Weights of a small autoregressive pixel model.
Model: 4.01M parameters, 16-pixel images, layers 6, activation geglu.
Training: soap at rate 0.0017, 15700 steps, batches of 256.
Rows from block 3 of a small autoregressive pixel model, named by matrix and row number. Rows with one number belong to one neuron. Each number is 500 + 40 x the weight over its row's rms, rounded and kept within 0 to 999. All counts start at 0. Numbers have three digits each.
After each neuron's rows are labels from the 100 images, of 14848, where the neuron reaches its largest size: "top examples" is what is common among them. Only what is clearly more common there than usual is listed. The data: simulated grey scan slices of phantoms with and without marks.
# gate: MLP gate (model.blocks.3.mlp.gate.weight, 512x256), inputs 0-255
# fc1: MLP up (model.blocks.3.mlp.fc1.weight, 512x256), inputs 0-255
# fc2: MLP down (model.blocks.3.mlp.fc2.weight, 256x512, transposed), outputs 0-255

gate.128:567525492503525513500505476561462516492513492503524415499545549500424537522540532433462492537571472470482476525444492471511513485399466520507501530439526502485482496517519467453481497505448521460494414516514487508456485582536431526491492542445526511506450519437492458546520564554535457512449507534480525561548461534490512499590493473524508531576526531507442547483521518572501476536585607470519470495416569516483503486463498535517465540507476495458562439593544523489537467529548453461510435551458487568475461506501527459506480497503499469541516485458544492486527467549509509470442533500478520482530546502517535439650503445553476445495478521471493509506551567484590514562487493518470506504617466476536524476491550442443504489441464458507521473514467589546526400548511442
fc1.128:466497498551553470477453512464438506471449531493531520489514470446420484508576490497505487543498442482531492498463499499517475501414515547444531568498486434495515527474534445441463475540528494425507561563478540449452507525486544423511491440528452530500492530494452465429493506547482543441554528505471502456496556504469504498419505490524582405499526574438495442502522479496489490466507508456505458489527542491535496545541499532432503508482541490486485493455535421550428610525488481553529510512502525471437561462449478581423473485455500550497505488534497596570523466581488593423503502545497455480451480534470462538484534471528472494471487517541576564426520521401503509462470552441591494520485517501509476531475421520536552503440506542464472522555554527535483465472440488
fc2.128:440560562581464486482459454601501522513480539467520429553507453497519522517509532526526495502682487510520503511530467536489488483476482529529570461473468526502509496410499495521494556516475512512525488484479548466520588454538453523504473482451438511446539448478517496469543501555520482535461514509509514537513493509510456535601437543431514572503510480494525450553559545536501500494517514418407435483521447531445486517493540458566485464486480484451464455534468530494451487515526464483485509537489466459630515564497497455574595519574495493498412432433514518490495433481500536480466581447531540395492520472503544501530531483452470470471530473557433499488520469528511521465484524547475510473437525528538522489505452430478473554543504515477513475564533474480511535481516487
top examples: belly

gate.287:468579482454574521581514448496495476514536503497539487465456472511494539488508558483452520479448437510544446503535468517422525460515588530568551498523457471590520531509548532526583423525559447518518423522455532480532403518527544612503487529501557486513497462480566556572481448525465433532522544497476491451431503494557487413492422480457511532475543477481517458552548484518518506504476554467422429511452509475504503522528457544510525503567545502481531462525500493552546467554504473545567535510472482563458479460508421562481502513491545443402544557477529500486523470453519540494505482418479506542472401528509477488498506517511573502464540438418457476520509465499489499524498463484505495481528527558513516555464516564562535533492553503481475513519525466520490428423479505
fc1.287:492471478504509525452494502517437542454506492498590454468468493538518472505499523551488483506435468558480445509500606506567492454494484569532491526481472485539565458522439548447586552503406469505559493446519431492436502486537480488499494453496440505491536443505434449497560528458537462397441617506512493500535541526474541396493524416568427503477497503436510464530507500457514502517452471475490504495484474536571507453507538578479557534539482427493521482466560495492522560537488549425468489479522508477481506504520588461494555496492563549475459482553531563524498467471527494510487533575495494537558495486473498444396581520551473533545487504500464554487509515536535390491524550493574499453480528492567490485494511513486520520535523519552566551522461560527502455523485493
fc2.287:491527441506454483525521410370559490561505462478499521435521535508435555523520488501509537514525456475543489517555508564438463468557465548517497540461510495543493487546559446479499455511461478503517505510445501459464470498446530523419478459445519515500478503463469496535511478527582506555553355442504507443479546517519557476549480445435582488531466478473473514503516506518486563452519542485559478535519510526479528505549443476482470527497547482531481437544514476521492514479561585569507516496486515521569532558501458514507478485503512483465516478463429455472512495489424510488470516505509457554499491575506545443523449527473624466518535523531455532537487421416474521482569523541527505490587452453576475548492525479476520443448485432542477410520515509533471571443474460
top examples: chest

gate.99:480560525505519461540475518495472506479569545442492503528550539520462529560489495497485485589453460539543477454469469593488503527492496493543432483453449503431586546492481546543477483524468457509575491476460489504469493518507485531552420558462511499465458438497507429431538486451513493557480535444528540573529517411473533518528478585500493470509450453515505512485577489521469566423443552496471520560476515459539494490501587556490520510526480505504531474492457571511538500470516488485553491525488481429510436578492456451545473552572452564550594478441464472494464461475514415451464407555480464457521475517515530444510485482507531568506486481510541547515586479449494402451487447524517498449502450433536424511545456492551528522545521503521492467481481482492557490518513569
fc1.99:511541540481489455468477523613556411547554485501481449468538524501527435605544524568527521501477461547537502453444602492524516547483494471517524500481543486469540494506437493528501494482508480489445564551484503458534505444473528486509476545440480521480539490500480522450557536496555547535548454491558487424532588543485482480488563491449533485574564528474548560484546525492531458514524462540520496461466519529482495493425500549538511581519527462510524501517430500514419470497494406457498525559502543473542435521479486398479495465589550520504529465485509491548459534496515477517494510442478461481456471563522497512435439556482489502494536477500475548457501415467468499584477514616532547463501468516493515522505527522534538538599602487541454499514495474475424525540482453
fc2.99:552462451457488517557462508492526519412507514485489540512550561491504556469572461459446490518529479521456529451576544552521451554594543499501529492554509525452527445465537481495446486545552508545485466512522453490430478518507453494509574558534519537465532515487572433527373521483454467472454505479464558553473506542465475503510552479449501496539442516535509432515473542531503508481453543569499449577417458563583541505494535493523496465485562473471456473544442438449496506462513458450536521476550462509496487581499526558511482471503582565445438448492448568476491498520455472481447580494551493505468486575472513472458500409514508544477465440496516447500480458437495572439537527525492525484439453502510543486524536509476470529555520497506550526477528450562489471559497551
top examples: belly

gate.262:507488502517536479585503475445498561504496484497505539552523417536520502418546601506450515492534531568458487537492516455482468469477538423486483542446446558520429516486455496544468505563423601522558503545511459493541537520522543484515523548450591601505521457448564538575504431538539471462562586476474448463512502480445475502549552544471500521482521521493592456472503454512438415475482470548507478526533479549463575503474499423478455526477462549523480490436486464542489473508478523509514460473520499560520471469473527483527509516503465492451516607545475510529474542508493519505544452515475513404482438477569578459472551509546485521589496454476492483490509507459537487511492485447508457542508445514479492506402456526526503530481543497449475520513520586495512513547450446
fc1.262:474520454493493512557542517490546522514500516501480511504550521552500453504413456477437500541507497499529500436507474486535552497530496537559585532556466460480551538411541564461476411501541424513461498515510491536536576468524488523563564429556519421484489558526528468491454523458476460497473463492444446547504423526492519512548472542509444463536496507513449505497502433469448468474504485523418488528425555490492434413536411485454435490494481509479545521518502467515541532411454559469501490509494490435464552553483465497470526511503512505514468515470542488523524456507569471513505477577476531507463493556480448477462500517565420526453442500481455536480541439524522534532506475471515358581518501485492486502544502399430572523524544437485526525407508481464554505511455494
fc2.262:489509472408472587491470457478491499488487553494402498551531445457466492610577459477530491525537440452428523512496576519459527500462472448575424448524472472525502543549403493495499472500522522475501539504522492555427474446454523498481512525515500584552609500458516583522487528520500495552504579472444543460527493527457551494525527452415508506565480473481494475546526522488532548514541543503483529510581452448575551505492521543586529447599467547514432506506494534523517448506512472469536508483522517539379499539518559501464494516503477521459408553510477499487507510450480551527562474523544456453482529506533447540506543540416537534509487479559504483444572507478457483492512491480571547438509481512510482585474465476539544489529489474514514499495538516496495530518481494
top examples: chest

gate.376:494531473503513496512462521470566468546482511449510549561524529528483522480428457508492534535499508541493433541400520447518429579475473483561493494505474521467549474506463436503482528396564496443517537450438511476447542527454561437450472481497441499471500426480528549544533509504474459516451444533470452515544479498556527503525477505561470569495496422516471520540510517488520498450478499494503462496442485511515523462537566509524529567481431495448439487504534469454513520545493467500493520476553425578544497447525636524554499581506478409606542464460468469466493532516544478547446537504532483454449493506533498505561482470463434417461439521497523455515540514508535513563445486578496441534495503463452478501443542537456528552475470493503453517454505503597526475560450511
fc1.376:542461461519484424437467466484540475476466511493497491509446510577523492459565515500513565452519468459425513507472485502485509508533442553478469478494493568545483487489494539445400527516496442515502554485476431527523544523472494449521462527462553445504475519442501435542462439482439468410441507397516569500544539497431523453533554577533457612564492521447517520513516542517513501468453478455451543536509468501473482476596518515510464475482439465462443518455462446443526506500436509530484515520491518466511474503512504442482484456518494505467493458483443526446535437522453498505448508481513529492530522551423517458567467468520485572506508506573487590494472454488500535494412504527430491538441466546467515425427457526448492505468500467465539504498625435419489525458496494
fc2.376:526486510442510455551525494581523479537473430455580482494552418441557452484492493507532561463469457451569570514472499520556518536456464522495505445600510445567423642534461533528465435465554475495479519565502508494467548521539536514504472456514489476498561606551481383455496474464506471472594554472464461514534551496527536520501493529515501488516512522443513478521502484492451410465438492489533535536494488478512582490486528486483476532536445530537448471571471520533510520528487484489521512524572499496556488558480445492490491534527468403470467490471537513529534562439503560530556470511472503533467496567570452532528504509540525478465480466459510465539440527494526468508486595562502531472533504493533436491499520512471456539493524478510521538479530538569464473568568462
top examples: bright spot; limb

gate.492:470542476554471463568573488476476491529430526536498576485533536450441459470528457449470548466542511486499464458536473432526516409575549479524495476496572489510477484505545534518449532465506510511557532446494501474553547464537486596519481470452481621477494508435466475484480467462466461516487551512550459458520560548416543494527476540502522442511463413490530492481486502514487366456500422538450498436498550520492422466499499533492444483485510500459521518505437515467467517475490483541488498534527447565502505544495444496582440537369516544480467534461439521488559499485456539497540502453484450550418530470485459525520515517513524487478501488502529524560481520487509431466496510595486497519518514542455502414559545520472528506467460556497490432501527503524534450447578453
fc1.492:592519503545546391533493484505526586476577519546554419475542475510518528464478466541485581477552433522487507521481569461533576558431523430506407470542579507452462447486481411492529557566490528506486486514519551476448460514480471475485534455509479512495469523416519545467479568480481486554505516572483521512472525434459499567514481471442521560496502517495517489456467474486457443488463507498449482511453548515519498499485513457452516572427488503524464430541558492434535510499386508435462521500482495510531548526479533449502472451537517588450562441501522470513474471497540440429442476551495535533520509453525494491546404439515446504498483494483529496520534514481464569478468482482519548515560426493537508497486487463541437461530536464543540453473505492486467430518466453
fc2.492:502529424508480547461469445467467447498467464448470606523531548525419537505522509416490448567511512506596467435521478467462405461525505496509468492448507543530542485552528492489429471482505539487446499574462508456520492557589503571481536545533533515505536507476544447487547491517431484501446423492451525531459537417470453503556553538536467514591513452533527511504434567420422522475467508531531441512479478486515529506484463520505456501467518425489547600500493520479490550508484462510501541442455537587477491481505513520460515512468522489535447515427516498457528466544507602497555465499497484518524428469510452474533517542523491498472503510485501570432437567541542462418485489482519461499528464461574484464463517495544450439485533502496530483537524515427422514513504455
top examples: head

gate.129:452522505441507450566578434458479543482562530490514515456446518507495511529483500513546477565542465472545445475514541430481476486561457552415475463448563482519461496446496554500495480519470479526511466588509465524513519495437507505535576490512430476483455587466539490550543577482502502604471511454545467459579520478431440587502507523585544531478514515518517487510532467503493490484506533552517542518444440472527590508531461521535437469515523454497456470511476551507534440493491466446485489466424493500518568488475408508449451450498502426448494435545502484553515503549479439488492536477537545497484470459522491512529448499527548514480449488481492487482559483460555440542564495506410540423568500512570511430473509413543489472540511507512509522458462487510472443578466449
fc1.129:519571492481524456494495479535464460558543527521502524544488487537494538528481555524467539560570537511494489541561487464525492506471512559498486439559543444522515511476526505521520483485517428499566525567517528538450551568470406477486579516446469469543537505502481493483513506485558474536487498498465585534500552481446421498543556473508547453562408448471479474479549489484483461430508482506425437506460542454532542489508538480568489496457515512494546465476449522502458567559515463458465575435410501570398509501590559513533547427499562499512489430528493507488474456462517468543491567479482466508516522568477449522430536601504461537532482503466501419480552470421451477536504484561416460449452515518485514498543568493560536482503458433537509498487529482484555515486480500
fc2.129:467459499503481518535518450520506488488506472477484487512483473479455447491455393531457465490517484439497501483447483525574470437519490486469494479554423485556574526535545466507495451532511570499527469508523537501481469589475467560497492575522513480490467522493398588537512510514511507503521505501541430530457460459515521514560521499491435543493506468467485591534478471512496486511520443495460509443461537499483473562444456542480496565571466494522534549543511537464544437553493555560533492551490421445474590505498529439517473517455514567421518490500611495451549508490430461490534480591474490543523508505519526454483491465443478506478622504501429429504532445554476462498530475487421591421493534501538498541504515489477525550548500474546454534586469498563472521527443555
top examples: chest

gate.326:483497486524467513410591570516512485485524497539437483504475490489485514548396594511484532435534497591524518478522528578454492489485505492428528506542589505490482540564468493455488478482463546563476537457515537604474530410456478498476486506456467512538512424500540464497502555507537455540519451438483502498511536488554522541528501506494530489557558456574431454508429506504507487533495471499472439406519534553535485442517488526581447444478583594515477482537540497537482547489489455483437511465547536513443509510500500525583562541542447564502549477534579559544476517508510457486377483512574472474509504530545456416494535474476435521491473534487440483541448506541504495511571518489464503488452495492525476515576487503509484454499556496557513500468471501502515550534488495
fc1.326:467481452491500487464464484562428544525495454525514507485497561515446417559489438503555535542501408486479541529468452580579511547533565504553435528458477415499462555572460491511600538551542477477518500470539489559534486496558497521483497514469412542549509552488456494488491516460478539391549495466583511439529475493513450536479513517409504536512489523493487486522494449481584519528505497512499543471482504477496511449552565506436503354479485491562510516443513530502524488525519510545396527485499492523551487554514451507564479561556527478464472477497449468471480498507484510570465507495502574522531518469493540537514535571466493507462503444458489493571493567494517543529507504451476460516576510375543528545519470475529520514479477493544529483533520495538478568452497434
fc2.326:496513477491513558508528498529514487470501518457458554478506468486453496515471538420534476463500543552613525583485560456552417524493444511525548471494556539557420508522524559498556483487516573495515516472441530507492489531525472489467530470427485526537491469500517465520514519484564441506453439572414477579522595460537494486486503460539553434457494452451493499518551456525498455513507482540531497530495511458551539467516436481560521544438523497408445567514531447523554462439525500501518479469508466440514524478597526444457507479518483481481517553520563493562548550481519476450493470486521496530532504534598516423587473435518445502448445492549498475468484463513525515454507478490567541459483532586569482513522542459492510472564456513484454408494498515507546399529484532
top examples: bright spot; limb; several spots

gate.244:519576480496552511485451450529498515434498548460535558547537475476476462535463495465540475571420495532519507513484497499440476539509450405489442598519456496515487482487439556453489489487534507557451520435466487538517570466519527473511503531442502487503479446563477447493449458422512471502442507483506441517520526491509517498583503478494471530509450465522522464517486484480487521434495524612470480465550526489447447491484420503469481514469497560519454499510513506501530460480406517485531492477499523506518491448427568498517473526492503458563427590428566580501460485502529495503493460528569457515430474457513590454490493469485449520521531513461474473496459488431472445506528506435502549501400525501451485545432565475490538435520596517516468447567437528545476494518430599
fc1.244:449487528490430581572488451502505501467460454516487592483446518546517503496513473478496483475508552427512499471497508458468478497561528566542484496522497495532509516535530512555481473536477506488500531467500450533506497513517477503509589516554552513436548507440531477496466469608509389570470531429509492555453511593461520503442468498519483539477498459541479577455476531448475475511505553491464542499487505494477501450544419516562555456448507472520525552483488442499476508470555456523494515542454413505480406482502489469497427403478480504560467489461540522491476404501532484494443544524428504391528501527445416509544444531503487466523528520495467531489519485402449515452532495564495484519511474430496499448514538523567445530468548555484525472505521492485469475378546571
fc2.244:500422493495574538475522430457517562530506542525419423476435552528438496465476478464481500413452463496463484517548479546514515507437454563509489533514534516543454521550516524502526484535507495491549500488556540476491520506536467562499416520493455556476483484532531446545482509512417551516530503455394518473419473463485567511510485439491555466495529451498489516517490483515550433494522540506445530523468490447549519482471495455416500506441513507571500492554475528506534427473475553508512447481484532529450486458467501452522567442555435550482517494561500537584432572461516432460564473473494516537490504557488518510507500539469511460503504554512509526457515448488553533504437541481526513403468563392552493527519473466452538545477572456484470437446537470472593536448469446
top examples: bright spot

gate.280:454477486492555525436484565499484603510479533538507504500432485511503535494486541494500500439571536522455499532574498499487454537495539480521496556559506427444467554509494527468447456459441513520479518523469554500490490540553558499516471447554505529526511417473555545511502480545460474431487519584468510444480541550473430498449501580521483473540499443496502460517496559489512486429575551527480564492530501495580505540513526586509422509503497530468445512459502557545494483487548563443503486472576524565452509461450457438500458577500468515559550451523565578450517478496491439464441434500507532539527502463500456549484564494514435528526482492456478451491474494515529497502498468520550436488489456512393478458469437505517504543528502538462413460496407588539516523499505589
fc1.280:566389455452493529455474546481484480475475482529514520489526498490541494510479512620502554506482555518601564568516520489443427468502564527412554459512449571537479491567517489479476477527470570549583475408461416530482510515504503524500558508513474511480520480447473513502475473437494448494500495495447470503539526455521426422485530458490522468451572413519548436485572483511436512521546515433481452493553524563521473507534492525527544477435506472527527501569481449532499522543487518506451523461528461492554581393503521491533450515486467529471492490502522518507489495547539476524457382544520490426506422526480481512556442440467524515453470453419425495527484532491556479545496504524483446503508533500505464481472531500415476488504478550495483488468505448513522439521468468
fc2.280:502554550479576485516480498475443526575573509518520427484550524516569509541500420456416485555514530432524483466451488468524448534455424519488560463542535491510555539465496476465460477450531566455439485535528482521517502422543548477441454533492529427480440473513525534528527512502472506525528457509557548513421503501564520480496454502488418496446548480460470431480489448485511480484513486475521528527477467444447560499491442519443422447581495537538505462462532536456576499383484471423533467579535570608456470512503466519510464505484441487534483501486495447514442546478481468525521551483422498459476437463459479554498515562542568520481445494487522537467537465537519495507500529476483489494470519487544543428499514497464478438452510416457523525505536519446489531434452532
top examples: low contrast

gate.328:498522464450510508457547401469522389515542559464549530457494502506524582496579461526369492456470554501429519515452477511593477510553463524449544490492493480493457533482461545467530451500490516526493422541441497509499488460491547566504509537505467510523548531421537452561519446503525482494533539543520457491550554545508534480530479485514549505543488445582478498540516477509560461515472518470546459479478443469510537495545505479537473527582498501454580513523506500443513540469453528546533487558530548540509464482448532533508456513469607570460498472544445488557587499492478490567480471559578496531512539436521545519509472482478507489458515486488581556532459525529525468459460506505445529497522540521527478383558512482537503492446429522532522471487550583471428512472530522
fc1.328:533475477532512465520486447434439543549466404520442459517433501422508480408465488520468504457497521449535500493488516467570491469503509458533484533505498493466488526498437563465431489450474551493485482477441430493591497556482486498499494556521617474583472497516450469488499538531424405493477554465523527486520420461478530544552511516483515497549523435427550495503458534482601475497477520496503512555505516496496494492532564529480514564515483444505552482530452434493494495528508497458465490565578428545473486525499501470419448452496490474533518399467452564452535515484460560482491501492513527494466502533540479405527420511409511523520490480519440459512517483423478497505499474486523518422542544480504476547539510518527428462509496457441562505472523424484458532464408490
fc2.328:493504549480491527521494529518512480492528517399506504400544515527589469480523471487510515478474490513566359475585482541510496537500489520422492476495494457504542510462501517529480413531492476518547607512495518486478513470520501506492502474531452497547520438463502582475506478463460491504533419450544556538523430587550479586477505503428467450473497462575521568554540447532522562483545479521466625522459503458477486481503472540535533494474559425471469434484542529507544480496540546478499525519514496457533521545549436576537460449470552400492495448539514508454513498559491508549449488534436491475480457507506514525493511514503604538538573504478498522500443510480469488506499492472456465555492613487513486441470512468527468476510534496453505414482522468516474587472479510
top examples: chest

gate.276:510492511443451528556478516523463479471482544513499444493484487463548533593466469526506521556511527501460503532463498558553524399477562530515504497489591476512473472446589485456445438589532475431464528560539531454472489500497560544465440450579484477524513518510501491488508515537475413508557505463531508440530493494509489473478483504534512593508512466518451484516499478568498511583488559443434491464475479480499486578476501457483449473513509447472441454471520526480547488577467535477489575473493473507474530447488505417559476525536532465507466520571569463469473516468539480537518566570555496556462549545578430426520473467526481536554479517566570449522493514495515486535457544508586490438510529560521440504451498530489449555488516598464552465520526543578463471486528473
fc1.276:471543424480498494430510518449550512484509507386547525505413560540532498569396534507553527433477446502489503541423485554533488538536509534523427476503489604557492579547519523421525493505497518458485470513562453491479492550536538488488571474493492500527460485522477498472538481553542477482483492511463573460504469551456492407443508465483509502473509479592484486503499532524445460499489518536537476391433450514459531530538590499560461575455494532462500460432558465539473475454505579475530487489457518467519493530461471513571431484507541554512473489514553473459479525501488561460449523515498483500466568491541501503457433459575569532505545454479556504519502529541513488506585501467521566484555478541542503479510416456445522455460520538463480531501459500518515469469435496
fc2.276:525482562515504518529420555513556488573468487498579429539533475528467504486557469528500561524496504515486472539512539490489503489434520526525501488540518457454496593385525529573559530518528524538545501476472487563486478450446517505564450580461460500465511433540568459498539539496457505534461473497429533507491474565476515533485503512498525492414517490508481517432458518540535547433501475513526538513414511518560567513503533453503538463518456454516414444608537519454589490482488444479526542526479586530507497435523541505564542497499457497505461517547415560535510466460490452537518449531480512511480401514456537474471532489517527497471493495487521530522492503505392511511411512467436510483469535507450502528505584470535462491465514434482584470513557491474498435553564538
top examples: chest

gate.483:489495427511543453489444495499407520524523539566490530570459529545398531521532457562502516444464502568519506461549515525465454489463418536535500471495473493587534487533586472508521538566483517566561509468527535477521498490435436493472527456510533542422506454509432497444467481547370511580496463554460485520497436469442532528450450490508491498486455573478423532554529506540556542548545525506495533479468495466475568528512529477512441543522487473513503526495523487550544412541487526529495532552475528499528515507429528485566551530520526496529435487520470487503517459472524556439442452518551484511588425541479457538487495500514507526472516500461561452496458471544566451494502539572414497463522457452481519445482506486582478507548435500453510551515529523530456526541519538
fc1.483:536536500533522460498500520591526575530519517490573430446418528503494472461473446550604512489434485456488471474468520450550452525517475472537494514502508436433444520532462539495509514514452521571422486541560480553483494509530504436500425554524475529478491470451491556467566520466471532521470537460544535558543490529508491541471474504539437504517517564449474532577461477505483444478476484485469509538506513429552479481439524517494511463499481529557507494483479498575484567553487445471562508474489533452535475465592586558468520458485519495501477506429450475529456525561484437487541539408507467562459543516465566532529473552487517447524453464457522562503484439446531581520505419529498490554426511499418436557486487517478481520481435527525488506460495427576540486554495530
fc2.483:529516507480539495492521495434495493515544460580517482482498516519513562421416504426504428498517499460461472429469464498486516409528430488469511499502460459507511466524501422534567535482610523520576539437537499405523464435487539538484540533546537498567495546568548516524520533526493420553546500488479507542535510553472535453451487481419502524474454477457560514465506500442581536492488466504514564469486529591512530528520521501540448461489520502501528521524490483510507542464574519430517507465483459508538492507455530469523417495445503534497481548495518515509558544471521478496531463534591548509466464498472528556493575507515532460504458567503399482428449560516516509474440571461551517529523531492509501555458581522489487481432482513516490455492525626490565464583506502
top examples: low contrast; chest

gate.346:524418511520471433530441444434493457478501442401513503527437536497511425503504535516452540512469556478520488509414501521477441504521517551481470458505567449508408464529481464475542591517499530482472501515505458540468564483524469490450551543502474545502465454498522489491443473478535469506499451479442467460473616502483536519511599475469534495514494516545496484570556481502496556497496499515537549519446493498502531499485507512495426562468546554504531519505454592515473486543553489498491549499449424603463467522575496472544466467518446478367514476539472455498439474582465476476477575528502502522457553426463500477479477485444490498454433516477521544537453516492468509599503519455485474503461528565522543615484502517504487510563443504520475511532513497521491425534503558
fc1.346:525449481451412420444465523474534548534498475485482485517425539459389460475453510521507468454474541490486455532486485481513469540498482441471450483519512393498536486466576436440494594479483553491492466523408527524499488569485478542521456548500598503527491460515525515466476530467529481540539461433572505529478468481464491533575561565506515471456495562444561507506418561464487584584555468484474519501576525453511524466513519471436507542508510490481559522611489487537515491513564539498526508459525561505548502488540461526469503579489516492503514493443511500484511522504502582500416534520515512524483486507437475491506467502465513489432499561571489515594506493427439520461460463586454544467520518470504477488516579526433530548474476486540537451494478509498553518469476525
fc2.346:471587533527485529504543514487500518442439496496522488512543473501475476502460475550495520578477515480479458588542512453525553457535475525487408527489445568534493579446466467457473463579487498500547447554458458470542485448526454451523498456450434549558534513505432529475530491476488506540517508531528511485512566547540449473453509439504553515459446517507514527464464491482530495519497599546514483453488455520550425524497463512505483484485450465452521397417520560473456484410539465555524508596426489542521487468489514468480590514522511459384439554485469501533474515482481518550543545458480503459464496498532453503525426479483457569442478408439602490487510507512470509507536561441522466516496533559526491501532481495487484520522510441551547549450452462485464475506562454
top examples: chest

gate.34:472430471508565504437548467557519505516492560511536587480516532510530557502554489592524483498536465362460464503502501490444501527517515486574545521459489516491505509569516493482491496487366579487446565509441520465507498533515471497460569488549553443461510472492498461502507491470462578502495495456461506488470510529544472488500421498546445510481549575422517456494533476491529514490481456485470524516479463505501433493478558568497571458437540434451547491485481542565435500503499498478529517496466456421588468460551508518540479550468503481524473485512465502454530562532493505477514453503521459449506487510504508469490487443493597491433500518516439538455502488479510445478485558557489494471468443486560464542484491522554482440616452439532500465533454530552494364472476490
fc1.34:488584510498505553556450470529467533562468429483504451495508501529552547465509505538473555542460432479549513428483481509486517471477481427520544470505474520493485482449503508498435491483510591506457556521493485556492475486489515472543500453532522444524456487458523492525585478409558479435480513504505493586479550556380538556465467508523538445492494505524510452496500439446483511477545552514558499481526537549536548507514459415451564475510425531475478504490517499509498463464525494485544505459434493555492579466554540522461468458461593463563563514480450463549413444450494576542544511473497539501504491562499462527487418475515475510522455537411517525497517471450501500546551496487567510438429460508560555494445566570458518534566483462516488518466472517532555427468474544
fc2.34:548494491541534471494516438483533466492471499521486429489506558481464446602553495468533473560451518513552456554552521553570544513417505569458494528565432477514473476486526490516517455500520434496492543507424437548478492476551446429491468491408520551483543551544507545556441457492509504595468540523448552515466466473518474417570498517497477420527449424494473527422546522530509484504485494457427494540466518492520472580434447463488495506483454422525464519503483469483540531482433482524474477475533530487552500510424490501520468540499519541468521493494445520482459461455560542442464561507460413550536509478488449497530508508537518530467544420521437535501518486504512455487430530536496530495586463530511529491532543463514479481549530573569528430525540488535398517488487552
top examples: belly

gate.97:482536525492491479441495484454509531449494498498526527488467524526502500413442434445453463494537472531558459475464498489491456458548498456460491509507495441448480506530522501580514455560422494498502451501534404408555506568446545551462515514512513519452469491580520485495461450556441554547530502519528480528516453434512485518582534528445468465514499456555414513576512493512477461438484568516425556570451490512476456555517555541474508506521561542556380515568486527477562561469488551474460493503441445575538564522465460485446518509493471487382568482538479478444534531514519540437553570507513466523460452502519453446453506502457463545548507485532521535518543575488484509532513565485429468535508543510534491516518507520454432531500507523513537460499492531461451539499460498
fc1.97:558467501482520569463574508525520555515501530492548469531532574521572445434503528499509510515501478472427532475470489450477517483511572486529559546521498459493507461560454459468487502493522513533392443489528470613486471520570479528623485483521494565491456511496514492478580512487464480470467482499535484542528570526479584449480524491408438504498454497464530536523524504616525501445482590434496532502579583561538507506502498467508408537573463456443495533445489455476552519485516504446431498572488480542506464453490537430500524536503499488470444482574532544436464524493532432539502518536470464482445514485513473410535439542534519534524529459491527495456488473511529505500513499454453457430448482460520490451522464522510507481498566478550541476518540486489428486492529561
fc2.97:533426472526550500385541510522531508503514529480582497581468543553477483507514559506453444492548488466458482522515381586452478408459479462533534540443448444469459456495534541526550510496476447463450526517565520508503550462526505546581462546521422481547458439479491504529437465509526495504474553531522513439452490533471517528530516535516472528494516574438499575504522501497524421470505565497567518476513438521505480484479521511550460562601466447522535542512530526504506447541432550446542461515468483486460472466459430509474482477475495502520457490491504592540511489492520561533495514545489530498459543495499515497540507470477421511465465533483456475562514434434529474446451480511508560555511507434531561497480403519481533526461463545552435505465471467506571479426460502
top examples: head; streaks

gate.489:427539563487543510513451445501537480482499460512485545527526492469458492630450500503544476559453488466511536461555548495477474559437537508502465537567527471494489480479389526468483551469490531509485532471446574480453520435502478496502498476477503501454529444462475530538562530539504419523494533556558492446480459576451562475530468478517486474496490538490450418501454547456583520514508500572527587539500512424549497471486537549507535477481418532563547429524474513409480585508458558452589546489581465524476473502536489602516503489561520474440462531475500533426454527575482452478535426527493542510503473495564557481481530498493515510457493586458514532549476502553498508549513505485515534477459506529508513483506472465521445520542541516473488425508528499547498471535532431
fc1.489:478526512481507480499502505523620490432491478444428492483476481483450444505553514517485518536550502526556499530466496480521443519487476467523558508473415549588472580443468488497513559580436415467442554493515513587539460517453468465491503578487509484469523547438455480517496562556504482494526471460502482464473538490472597437539500534518497541572565525593510461529451538443609446550575548464429550492524571541444533513526485458473540493509468501506539461484457515499497470564478490464495504511546451552545507484600551501497553465485503435483536483540514484489474442490540522450458494524534468497491514544464521393496493442526509565512399509440455479494577438534509554442455518494493515501503516452496471443495517425442517491509449529505471517485492504488503511493497471
fc2.489:490589463537556577518484477411530480540476445530482482462491465529482532485516521422423513479504417501481498593526492503587480523490468452432496495495589497495534483522512529527504474472468604480524504449526491416446461451480457551545567465555569448488522460458550512454464499458491469660570462525466507506548493444517552526485546452519523560513496503483473513471545503489461493499532450461524505527504468509459509485499519497506517499513513493511524499488506511574577485436452553469535545490456539460513537475502476511512463481461538505483455472472511548433499428492456425536472490474549548562541582439538470505499504491544522525536440507493553518512471570522512579501523552526522493480558485547515548511485511444498455423502492577517521503477463495625522465507399506
top examples: belly